config.yaml
model: "audio captioner"
noise_aug: 0.01
win_length: 400
encoder_kernel_size: 3
max_grad_norm: 3.0
epochs: 3.5
Rows from block 14 of the audio encoder of a small audio captioner, named by matrix and row number. Each number is 500 + 25 x the weight over its row's rms, rounded and kept within 0 to 999. All counts start at 0. Numbers have three digits each.
After each channel's rows are labels from the 100 clips, of 14976, where the channel reaches its highest value: "strongest on" is what is common among them. Only what is clearly more common there than usual is listed. The data: struck, bounced, scraped and rolled objects made by modal synthesis.
# conv: width-3 conv, dilation 2 (encoder.blocks.14.conv.weight, 384x384x3, each kernel summed), inputs 0-127

conv.357:523520502447500537504514471484507469497521484526497523515505501500490532495491498487555460494484513538494503517511506526508534519482493502543492511505469512508526445494529496495494509543453483478507540452492523474563492491496441517512512529487486487520430509494506513479510519485496502529529525497506541498454504482521492475510476458507474559490495501504517533563526500461521484492450
strongest on: one hit; string

conv.343:464506495456521456528484500524501503511534477521481468490492476518525539489522516483486470515528516530482486487535496521527527488548506514468521516511488506515497492534483504514510482514496456521503515477525485512542566487523455501483515505502487493535549513473517475495533519509509490516496514487525438518505478501521471474542530449470530525528504505503506493475525516547481503479472
strongest on: striker: soft; large; muffled (low-pass)

conv.107:530477498501494513508548477487518515502542504490532489512526496483522487492544491494445486514492522511495510470524512554455564494528490473486516498503474477462497484473553493464473489480498523512489468484515461512479492537547479531492509491491488481434477514494468475479503537500471522479508494476522550434500443532506462482504509474513485512496480509493485490459517517522505464475464
strongest on: white noise; thin (high-pass)

conv.194:516526451542507510511519469504506495500501494471476456490443473451519529492465551470514546502471489504477481505538455487506501532495501493510488504507521447524457496486502499455521521505514490480481437546490448487537466501503466462535548513470484497466492506516519440503474542525451446509500506517509475489488490536499491473495455524500502514486530521465492525483506499529503505471504
strongest on: plastic-like damping; one hit

conv.165:498532527480490509518499450510480511484495524483500541530510495523528532504478505521476474468485501453548538495495492506484494479484485456475514514479528470496497511493495497489528460534508452488523479512516548489462537514490520528490530518500458526474501487501547480499488525501479483472463451559526516484481483476497508506479517486488448516488480549510514521464507500527482457471521
strongest on: large; one hit; bar

conv.329:519533462496547454489525501507505496471503512518477475504519484461489543520473504503504557513542467507514485536492481523527529508489481504526499519482526487467511494520494495488468522472524472523496488505454517456469489467476485514498534530508532495523465484521509480521492523484552482504482485464475490484518478499517542477493535471509475480456493518461525448516533510496505544468501
strongest on: white noise; material: steel; clipping; text has "clipped"

conv.218:525523491493491522497518501523517499486463582449519511477500536506473499519485476503473536459495506481506510496473535532475480469502474464475497511518455509501540465517496479485517522510512501475533508497492510492441501524505513499510491509450491486475520515534502514532494538492487490502520500475463451527492525472480482496475483477506475501516502498500462523488560479476492445519488
strongest on: plastic-like damping; one hit

conv.128:575453498482486479539527501515509516522530527501513558451487510496541518481499465517465519485513491514512502473495536478525501482488520503465479512494525534519544499533529533501462499487525493488514561508474497509461499477495498443523534520523466499484493474508489495507487511491502534504489470528452459491533520464491508495501448466536493488521519507488467478501492527532486486477569
strongest on: plastic-like damping; one hit

conv.240:504457513486516492491479515481493503449505478542515483505500487509514496518515505449500516510485513457509519479494499468516501447458479513482459492490534525513480483520499468499501549459461466491500497494520506489518505527491496530473506550511454479503493476495497474482528515489510488515528473483478495532515487501494527492454505520534523502539552465476472462454495534469496519538563
strongest on: large; string

conv.212:505508492520524488504526524548487491459535506474520487467484492490497547477498524505518512499558501507511484518507450494539467491541498512522470497516465537472516512482518500496557521526489505508521496496510497515473494526544549529467512522508480474507500473521505488518520521516460558469479492501501525526494458518489492511504495487524491548508476504509511479488514498533483493459524
strongest on: large

conv.62:601498553456494510518484512503485544477492476488481557528522460488493515532473488485463471491512554522518525482492465510509489526498509529537526522513484504505483478510482539487479516524520477498487504545480473453517492507524484491503500522508542488524494502516477522508522503526523482536506529507544541536488525511452469492507506502491487495513488458461487506526458536493512509478518
strongest on: large; round plate

conv.127:486443493528485550498467486517483508519468527496555503472488547489493468540501484552499473492517564506454487523463460474547485489540542546499520476492467490460482504465472503503482573499494484486527527486513524483492530522501491484518472498469523489457479457509481506510494530470528496503527489486553522460461505521466529556535484536494513515525527521486516486503529522527556520527564
strongest on: large; one hit

conv.297:493536508481467539497505477481491517498482471514561492509500507514523517481509540485512516515501531532506470517515543505529521432522478510467505493475500477499511493483475476536493447515495546492541508524481482507462519494477506461532497510514527487567511504452493503525572492486519530498503524475511516583509486549539404487478503498518449495491487518495536497472486489478475498503453
strongest on: one hit; square plate

conv.321:532489497501542504486501516501487531524494485519459485462512472528461455519484497476474481493468486527504461500514452516445520515543517487499507453470510514513464518480480517519471485515506499481509491485478495499486521486504467502476499512515511519534489504470482476506494512483538535452518523480466539464472499526478503510480517491504493459436447498484512511485469494463502521529489
strongest on: white noise

conv.195:536498492491465505481524502498512495463482491530514470543523506510504498485469441496511498495490515508472493561489504529457564469463521475491523471510477541505471497505512493528485518516527509482477515483521507471519516520512509472488445504480517495487522515504511500524475516479491505514473540467494491514513536544516474507473482488514528471565549472488478490462474511473524499566476
strongest on: striker: soft; large; plastic-like damping

conv.143:469502442510525513490529506522480491510521512483508553483518505514512479502520501505526506467521507486516485535565479517435532496482487496500443519513520497490492520537519482521486482496564499469504482475516495466496497514499494508507466470485480532487470481519477514535514525500508484468516528519502518499476498505525523513511546471520484455494475505472491558500454475537497551512530
strongest on: white noise; clamped rod

conv.102:455487494531460499460489558517493493514473509445513505518477498484524488499496495555513481495487473513488531485489548493482468426541536514479514552516527498513517502424497479529484463483472491468481512540478482499472442479495496506513479501477527487494544453473474541527504485494481514515492540524528466437525499502511477575532465528524531488473528509488504476502485509499471485546488
strongest on: striker: soft; clipping; text has "clipped"; one hit

conv.289:507485504496477479481522508512534556523506516459463482525489490524503517513445475485441483497490461492484503525490500506464496501482495467538507477439499516483455458504477505476472505488478512494457474495504485525523507516509529575476493509525482463508511495506501459536517518483493472470497519496545481549551501525510559515490547522478523490519503491480467509470523511525514493476556
strongest on: plastic-like damping; one hit

conv.151:507514532497491534502496510510518484461519478542501513497531453518461484513498495480499540523463522479518476487483503570513463507501490504470520511469475485511488455535489483499523511541486496521548551510523508530479518529524470510525530483512481466484491545477493478506511479456485534473487518484480492568497520503470506522486521466500502521503495513492497453490504490467512500458552
strongest on: large; rubber-like damping; action: one hit

conv.83:473494448472488472502476479528536529489502496509475502498511524526519525503508537492515527495484499456499522483447536488526517554497516487485530456546472509511495479479474501497492484543530496486490451492530493482549483550519496506485525498468513494532475495476499494478543518472475487519516490491481542502485543503504494504498522495517471521505512495506527485490480505472436495509517
strongest on: white noise; clipping; text has "clipped"

conv.175:476538503473494470569511496507441520501502511492490505506431468515519544478491518517508471533497523520479533532550475477535487503498484500492473495498522497486525511536504523495511505509483480491476508540470506495490485485508567489501492502503548523464482462491504486481489500540480475502508506532476492503472470468516496553492524526488499493488487437516515509472503501525510459495530
strongest on: large; one hit

conv.163:487498511537490504517516516496578494494532536507547465484539508491541512479523503498443465483544508500481486490512504495536515519504531526483477469476520503469470507488538463472462480512506493486484464502503496535557507465559548460512497501523511471476519492474543495476471554483482496520517509513503523475485524515498466495501494484532476516480475520485498476455482523448477465508532
strongest on: white noise; thin (high-pass)

conv.129:483485490508484495471449485514515480516472478504525529435540532502488514459490488480517513527518525479498515505478510510481474530481530518485464464461510469517490507557481505548489482516468503495479506488523530513505533538525463555511510475489489514472460516522494469491520536509520499491512512483528555519512470515464492510472497505520549530550490516494548464497483482501549563482522
strongest on: white noise; mains hum

conv.153:481494498479521487544534530497503535531515513494528490448515487484484495479489497521488491497559491442525465480500474473471514476488524482525499509489499528504491498507517545515481477516520503532477473517535492502512474520505502534501459495482508507512495445501464482469529519515525492532509476422495497509472521512497485478533475509493496521456442459514477518469511566484461504514480
strongest on: white noise; material: steel; thin (high-pass)

conv.304:483521471560480495476556522489481489494502520487506504524518445526485449484519493506467487487487473490525467453459511502483478489492513504515494468515498488488523532516492467530485446497509544476510502525517470519477468513486473500514513473497514515523496498530447534476509545503454498504499500534508506552538484483485537477531514561531526515495504524522538519481499513517526461464474
strongest on: large; one hit

conv.358:537473524515492488518503474492507528499489485514506502505459473496478496424527549485508507537505565507522497516520453501500460480517514543488502541557509475481510482503519479507500458487502490462477497455497512528449562510481481470556502489520487487466475455513504469542481503494450503526475489465525490471526507495476497477502486487483537524484584504518514474520445483511475524486511
strongest on: striker: soft; large; one hit

conv.166:464510516505489494498511480518486472469504519481514437442480484508487481485516472503483505506500522498490483535495515515525462500495529511500469498487488466517488487525535475481530485490513539493514496480497546510512529534488490536521510502465480461495498469499503497508522548502491500459497487491524517524482533484486464454490498503527556499561485513491546475523501486491517502516508
strongest on: large; round plate

conv.91:478524494476504490502514522456526527513459530482574520528480493494482509521512491538481465504478524529518519518511543472501571500479525465446516472510459479492472488455469521528529478539529510465443531527521498538492476493521558536476515538527480502479505481547513533490506486459516525526486538521512527485536504521502475500483495516486501508515496476490475510495500466469499466506479
strongest on: plastic-like damping; wood-like damping

conv.303:483502520466447511514476477487482474520508494519494508538459517523543498471496532554446484546488498487462538476506467535504483541528524466515512502532517477460507499526516504534476518524507454496519500486512474534557500523467554513500457504524504516506523488493509514464500498538512469520497517532495473495536497511522506531510487485520512526493510461503485482503533496496476471447506
strongest on: large; one hit

conv.285:512509491491533510513462515439467464504544505486480536535487515465489504488507487423508471510509524495461531483473535498478503540500471481504518519558518517540516494490543491548482501502513479510523495459474505501498470484437537530472514495510502488542456483455450499474478508465496505516484516503491460510455508484506532494496472494482476461476460492528530511517517551481527524527499
strongest on: large; one hit

conv.379:493525480510483475510476466487478482520467514477543498515497508497504503504515499451525498498533512461495466530528489491510512499489478486451479501514532467504481479497516482427479521528474499491529502474480563504495521519551489498519473523501481514487494503517520521533503516511470507526521536525531495504481482525498487472489509506491529498509519488485498494499523507495494499538497
strongest on: white noise

conv.20:494492507506533531520456485510494517483487487500489479486511526532496516492525447496478475499523510510444474487552482456508470517524457516475523504498517517496492510458457513538531508473445501474528516506496516506475541527502489480482471502499502482480463502490496481497503496499550489506501494499527467534462494530538487534484514532510536467501454516505533489504498485520500492449484
strongest on: striker: soft; reverberation; text has "room"; text has "reverberant"

conv.286:522457515509539489493498510515480489512513537523530511506508460496511542507479478475530504500526506497502492454505484510506507525484565510516465501466480468537495514455524498504463506525468490500514521479530537499475509533516468484514471478481488510462495524507528509509510495507489493477524498463511535482491518528495460534551484546484505470407513514523482495513511500506496496454533
strongest on: white noise; thin (high-pass)

conv.308:471516520492516504504479498507482492502535495483488518490498484495477496521531466466520453498492521537531496493483497477559498484498519493520477471472520515499476493531495522514488513538507486489488544514491477498526495499496501523496452503506447469497493497515404487447513528531479497457519553496464511501574473484509479506490475540485549481486482516443483491455493520497528455466463
strongest on: striker: soft; muffled (low-pass); round plate

conv.60:489500539533516450526498495474562474507476483500496543512462507527483464489500536507482469503484444529495535465522509514465544523489504532471471482515466521473476508534466492497522494482469493486480500504501474520534508503504553531551519517518482476523471502496523478494515508447501521515497471542488514552522526470502518486522503516479517464508495487510468521525481485525485494492533
strongest on: plastic-like damping; bouncing

conv.92:484481479507517483461495482499500501517475522501495508513492516470537561519502444546471520477507461526490518531459496505484540474536463518522497494528499524505541500478553488519476493482504477526508508527506511478496484512486474486477507473467495505477524500500531512479487536527520483518472473491485474518459480494523532530559502572480493460457452551502501507492514528546499501534491
strongest on: white noise; clipping; text has "clipped"

conv.309:426502463516507482486476487493529569451518556542507493471503468501510473515524471528473462550494506479478487482536539474517511532487484500474477530515503496518487461520527499514505484499495535510513505508495504489507511510477526519468483507498515519518488521470507537456489474488499512468467476496511537484546508530476490477484438499485493469527502481465498514479476516481481440504472
strongest on: plastic-like damping; one hit

conv.320:465459525504522509485497495514510479500550504486463475503484496518542508526521535532502485489511511488488501483507492523486460471465509527478471528475506454469515488492484530472498498494459508505505523483544534478463516488531496504503529525469450497481481503474492512554509486461494504512498474485516532504557487508508513528470545530525492526497583484493479473498526521487458506488527
strongest on: white noise

conv.5:491499497469462496519489485528457485498475484501492502466452576483457465502490503570441499470507498490494478522529446504541458504503527466479485501505528516527549496514519473522475461502504519502514481525492493533504518523492486486497519534488552470574520513514518540489490511476527500481505492533488485548507492524521556515460505524504515501520518484519505485507494515515521521469493
strongest on: one hit; string